config = dict(
    horizontal_flip=False,
    text_encoder_qk_norm=True,
    residual_init='scaled_by_depth',
    lr_schedule='wsd',
    final_lr_fraction=0,
)
Rows from block 2 of the text encoder of a small contrastive image-text model, named by matrix and row number. Rows with one number belong to one neuron. Each number is 128 + 32 x the weight over its row's rms, rounded and kept within 0 to 255. All counts start at 0. Numbers have three digits each. After the name is the row's rms in percent of the matrix's.
After each neuron's rows are labels from the 100 texts, of 14848, where the neuron reaches its highest value: "tokens" is the input token at the peak. Only what is clearly more common there than usual is listed. The data: small charts drawn from random numbers.
# fc1: MLP up (text_encoder.blocks.2.mlp.fc1.weight, 768x384), inputs 288-383
# fc2: MLP down (text_encoder.blocks.2.mlp.fc2.weight, 384x768, transposed), outputs 288-383

fc1.497 088:134121101114115128160146154120081061168087131146140130099181134101117104088157100107127091144095074096146146109147159122133083165148043194083121046123074096118093122109126110107194144134055104088112132084113129145162126116147121162118078123146161183152103148161143157104139140163160146136
fc2.497 069:129130125148163108077115107124134127172144081097140171185150155174162103111114170128109173046163130100099146139107122148130151159049223087158134152119173144123180201115136140140082137115174140117163131144130059141076125045104129111165171109117102066107141098128155083180127120091099081183
tokens: "falling"

fc1.431 121:062105188147119144135193123132139133144103136109171149123132124104172138120121151188103148127081095160191134113085082144123129169105148155143129200085142159100109103149105106128133088111109170122119145218133147178138088092125161106128145097124054166153097098137136153179046156145129133101
fc2.431 091:135167079116127164067078110103103118162124137159133109145126105119089143185135149099130128070129139083083137141109159096120129108132096112101142161127146105136125121101189122103134149130105145152117102059114128130121172114092083118145177132091189104104118139130119081044189111112104135100
tokens: "dark"

fc1.359 073:105130149155145136120116147152139078156129134177133129051148126114120130133152097107075140094122119166127107079136163128132181133118130095124153117028129179137166102119151121071137108105138146114126144135133146124184090110128119119167120101138138072148065082180111148135147146080133089143
fc2.359 080:120169080146152162085115140083109113148110117138149107162158128124133079144149165140087158101140130143127089074123156149088118139079122103112130140076108080116134111057176087111075120141169188082104127185096082138181108092113094129166186120178132164137085057180104155075147106035113162189
tokens: ","

fc1.127 138:126163172183116183195122055104140120142143139165147103114131180139167124125117067136172059162141171131125164178135084141156111103153128143139144168148119104081121172124193131141142133094126083144113120126129141187131111245099191091153101115176153202144208090114100160120146100113151133115
fc2.127 098:161133123089071127071153189127127129083113123099124128102136069095107142142149190164094164103159125120140087074132133126124126087080094115125079170147152122172123109127082088145096122184074135144137126149118124058160100011120105144109145149109130099109088133173126105133081135167066117132
tokens: "falling"

fc1.429 077:136143067094087141147082123151138084146199136170111117087132129091134200151125147075154127175158177160136140135113184153134124086165069123125152100117104125104123091202128168170131099110125142098105136121155175112096114177149113121152124139107129199127098178096121166138140184109161108091
fc2.429 058:161159180163131130095159137063122148137073139118152114128142096150133049127137115214097121110124096121143144123145113107087145183112194126156119108172171137158158174071081089111122199157104091162154171177076070148154122079098132134142127165151144129083120131169101097107099086146080146167
tokens: "dark"

fc1.231 125:090137158125161175133133097157162124069126106130126163088132116122105111120151132143120102133206128087137160208097143141124164124105123123162150129171118115141052133070117138098124093156124131111120121191113137210084098143145204083149111126146141149154212118139116098137139144231107118061
fc2.231 124:123149077121086188127107143144156121182148096144088120140107104151120092145163124065203043105121155137133132100171093106151132106101144134135124143143078116113123149116148108104165065162159110118132096074156102153122096147108103140146136143116122133155089141130129111095147162141088176143
tokens: "dark"

fc1.392 073:087125142111141122114110119109137163079150114090180117120104127135142081106172144138130121116126102104058143177095131115127135127105160060183154107105174084116129133142090152083068199137095121146188115143137113148167125144106161072171086117135121068101144093150132145101141194083099099109
fc2.392 061:190129130159138125169106192108135139136080094158117108132143058150118065173123125078161111108170116156094192132161130154167114146083145158116142164137089061093124148135079098131147167160129147061173046031155081123186109152121113104116127141107189138063128150141120169121154115082150140130
tokens: "<end>"

fc1.726 058:164177110144187155136120141131164134098072124152175138153132181176134073121137101202132140126146139097167156179097057178167089161096151129137108075156156089096115134133112118149106103108132147136152163175089104160094120187146079109111155159186148109107165138159170157165146056136109135111
fc2.726 059:126147075153061124198180190161164165123072127154143112131115094119112084138164173104122143092142176122197125088139089149162153104123121144121104089182074104132106116098081113175129071122099119078125101143159146147193139071142135109134107100150164115135111143191155117135106131163120186149
tokens: "chart"

fc1.123 063:179169138140177113129127156159102173164075131153149118142118173117084121114138175063070156132176165097131148169151124137088160192086168087135041109149083155157111095100125093119147085163151138108137130131132118127097111110161082113102177142158113124155105093148135131154087128114114119156
fc2.123 055:134128089132102137145168050137148109153131120145117177088098120150150103102103101161087105117071105097153085084070134146169094128159122139110166170167167129069115140148090128134127096069137164117103095155127143157162133132074171130143131105088154137092165143124117084128157131199126125184
tokens: "lollipop"

fc1.262 123:124149189099106180087094100104128151200066112131135123098183111072149131139119147144043117124090130097195140167158127146125120213078199142107105109159069221108124139177111131093155098089087151134094152125118110231155125070166143129152145086144127158104120120129151128158133121138117094150
fc2.262 077:134133100118140116146162132204117078089175138136136128163080141121086101146138121098191154118173121153047146076073161091125123076139107096152150124113167101179155105135148134158109152141149089153116109162100124073090149139078106134092110163103158148134138125153081108078102110093130142115
tokens: "dark"; "flat"

fc1.326 040:071147147107104107143078204143159126200092170122096118110111052163139090148099134133055111190166083089134152133148119134093075106123155159152129102210095177133087128097095098141148155105116140127121110128142133111058105091141143141118149169103094128128147101092144100136087129201122177072
fc2.326 043:131145134101049104124152132198141161103132158093110120210114124138129104137139082177123173142146162169162148171141139124124134121090105180104047168136109107088149164157042102167124082104145137143134104132165132059097105086069142161114169149076141092164149129068137122165132104176123175200
tokens: "dark"; "falling"

fc1.474 081:083089176109133134120110191137154075147118174108115182076119115115120161122126159097156134132111136149166100072119121120140104204147133207120169161068119119070122109203123133121147133105080145108126198169131165095142148145118131156143105071143142139083141139095146153143114106070130196116
fc2.474 062:106131122113152133165155098162098170139112113134137083137096087153158130141103085181109139136169167102069217158131112160101123087116133109100124112190106154118095177089112171152143124180155101167153099068178139157115064117122119074129136142063137119140110216145099126188126177102122074139
tokens: ","

fc1.150 089:093115153141157166163133132112121149129125117103079147144139172118148205155083188083135154144061127167130128079122141117154083140122124193125155118105135194133127082165155134144114142100114158159145156127138152096141177134132146156143112024142093098123135089120149108155140096131181105071
fc2.150 072:147135078114148072088076124096138089191131167174176093099139126070113069059167087170127127142163100111144136137104109139091114161132117088112127117156108113083158213143142136134124173108171113089114122088144134172109107083114104110138161163096137191154121182144083097071152146148090166180
tokens: "lollipop"

fc1.739 054:113113112094170099141118176131150116179124115174108173150139094109083118123122151114194165143180080110134094173102161065087157172085073148166123127109107095141080101106117196078095090146150148160114150153133094122095083161119070152100153176141128152139104190082132110123141179162079153058
fc2.739 043:104154132190104103151112083191080125172101145119121130108148116128147127075142094152150112089117160136156143114076104141099111069111120139165131128134129202174173226157149111170125146098138059085088111124167161137172149076085180078131146122135074089091127108126112111121088114187138120139
tokens: "chart"

fc1.702 133:160133202104089144126109146077109142176144114134156136094157122108113119113101139096091077134091139105085103145165183146144110129129131123107083135087117109127150113154157134148111176122108124141153095139156206101138063123089131118137060115105149165136149133135151171089115122164131124138
fc2.702 198:154122144085053127181157124091127143188140132150136105116107093143088108125097111118153082103058124101131119131163136093157124132135091104037126155096130087158169091162191165178143188078102099124117124127123186122110105120068104163110069126081166137152127150163120174100081069139125164134
tokens: "dark"; "<end>"

fc1.412 089:128109164152172112119139220105142130088121146103171144128092119145113096145121199145162132184194131102110104118172119157077121217152127163099097153048078100179094060121143118106155122138160133146140141118133129078077099121164055147114189203117080137134118128113115127156078150053119168102
fc2.412 064:115146049091099183108109047144113143104117129116118134111166136141132155096149078136082136109065148151176152125094148108183102091121137079129114124196185153079152169137116106147104093107157148091119116150139114202179130118110171124113094063142160123155140148153120139108209116171119099170
tokens: "lollipop"

fc1.635 071:119119101104156121119109183200096120117104143143097105128160143088102064126185182081113157095219137109087090146158181105068119151108145104147109085092135050156117083082157133114128153136127154089136151103097106098128112123206110133134156163155181147116114146154133182139150163048109101127
fc2.635 056:098128166154098125129108098083120131155134109113171163101130131124179105118077096129137126139114121079147190121070105120160136085123143156079175188139076210141172160180124143140109094112130132113114131145128143127140128161102126141170094115095113130077109093104114096135108105223104185123
tokens: "lollipop"

fc1.717 065:125089147091125115120076181134140160160136156081108146152160108168132120138130144105133112118142080109147081133151085142115126123142136107136099158100155116101097076154063150078114108161103162083149120152140103122093101172130125119111102078108082156096109210069139130195150153158104116077
fc2.717 042:117154157166121168144170124113131140079108174186171117205059127117136143112150174175125162159044156163146144113138104122122128096120108072083106160139099183120157198153133109132110106020085121154119111135130099126150158095077127085098104136169104107148093101109113129114124115096152120149
tokens: "theme"; "<end>"

fc1.36 111:136144099139120092154147229132152113086114135146088157126093178127100117149145160138143147121091081128168133110158098120125127198138128178078092073146119130142130092116142122073172211100128144125084123112111122129154146163084041135119121075109183078100123125096131144162100097155170154099
fc2.36 087:143120146102170159088099070070118140116151166124154156134118125161124213047091115130129141137111168116133131159073134156189117090142112069124176188151168078099164128107097142180118056138168144102132130194128145132086082061147222152130096131135119142137146137139127121109176159110113100141
tokens: "lollipop"

fc1.178 074:115158153108131116138138093111136159138162099128110092066130121082171131144127132125110081174094168142055131106193122109137112165147135141168117168146066197127155165155130123178175139108166141164134097108150139081153140203179070116125182154063137212137136126109147173155140152145105158086
fc2.178 063:160121181178134115128135142086135129062135137126170170166078133184106116115133110094181164141208118124110154140115103170095141123110149125042111114163113126157140106102100157104076081176122118168143088141092132072126106078113123205128145143094220042148114150109144181106105037091161164186
tokens: "theme"

fc1.455 130:171143170188112107097104126125127097163161062098091173160118169179155144129125152160087151086099098084114092140088121142113106157123173122178124181154145134137194137188156133077077174092133124116104144192125098142174182196143131109078180150117073095077127088094099143105103121130117102114
fc2.455 112:084124076125187143061168129168151125084135155151141177143126090131136189099122174147109155131122182203126106139118089097133158131112110113140154140119193090105099092117083170152097094144125187162129134185115120149112122073142100108103150112085068142160105129116143108135137167078123089166
tokens: "theme"; "dark"

fc1.475 140:156111191198152130131077100180084169134135098117090155063136151127102196162084192085139106126078113094147136128144110127124108131092087116136094133159092154169107087192116067104123206139117165102132155163169071166156158181130129080079113079121145133142133091144116145128121176112140109149
fc2.475 104:096143109071115115156145124085202085128103135165127107148112127117177059084153077171137149119148111156131134109076148126142101072198175156108170110125153118046138155074121168147117075098152098154114117105103158144117094102105110162205154170123127156122111162109111095117170079152119120121
tokens: "lollipop"

fc1.58 114:154115212126139091125132114015112096144109116145155146088119107132130121151144105186194108194144103119135201100147186147116117182127109198093153166098133177135072115111155115077124204139141115165127138109122141042150098102120125126180105132137097111103091062092107128141146097185163138101
fc2.58 108:129127111070078103163091133096110136152144108102113081181086099173111086140117146121115137153115103128104098177156145124118119149112158196148123131142032074068129141132103130110109131173163154152156105112160104149139129126158142144108102121148127101159073151081099153159149166115160104148
tokens: "dark"

fc1.608 052:116157158089119144157082186147122123154171118141100120083117103121166109089134104115109077112146101111140100123180163139151045177160128082136116040130131158125189165148114096126124190095124115106169125088135119084127102162084100093069099157076132195130151112159128140128124103172149109159
fc2.608 079:153140129110101128174161181174138158120159119114104146144068130107089104100127184142156102077109147129202095124180120119141090160114073150083144089124088118181123076157105131121116176104145121120152138124114132076113153115079092124108176119046111072154134141124118103111112162111150129231
tokens: ","

fc1.483 074:145153179134117101095114107070145163144169142100151094088127152201126106131145146149154085147149132154137106135173117111173163210117143152114089134096121125116113052128099124140087163165172161161204098132170115124072116133125123095070107148138151121178075080133122147180108124046122128151
fc2.483 052:097120045138123142141131116173140113118096118134127146147145111078172143111115173152087177090142134079105142130083101148063113036109142092171129121155161121132155225136157113128114100106126128088087137132133117174201159095126130176176198115109057137042165190089116125084131169116111071135
tokens: "theme"

fc1.669 044:131114083172137174137111140112147193123145119116151154110196152139141096161158128087133137167183117132194124152112141129085148108118133119128093092154119125165157117161111084149183054112161154097114135168153130085116079140087106086142085125144102117132158139142119141160109172152111106133
fc2.669 077:137149099168133177139114157127142146090102145112153170073182161165154112157153140097138123153191139057193120150076121172100134111120146123128090118179096116124137092173097067136183019136133150065130116174167117136141087108111123122124094106112080122126162105137146162154096148172120143118
tokens: "chart"

fc1.152 064:109111185140141103145143122216082143124203109155111143101140121140128135145074100103160154156121121151105144111166148072127115171135139105141103098103107115150075116135102148157116108149113128114106096136180137130081111200148181134078085153149149115071117146135114108128126206109159112168
fc2.152 042:118149157133138149140152124094176126098089113112114092125102146107157125103146159154128126085152132108112098134096110139134133076134101169115177146129115071080149148072104100099120124098136155159185182101059139129212119116105102132115182167118118157136128171161114106123191109128068145139
tokens: ","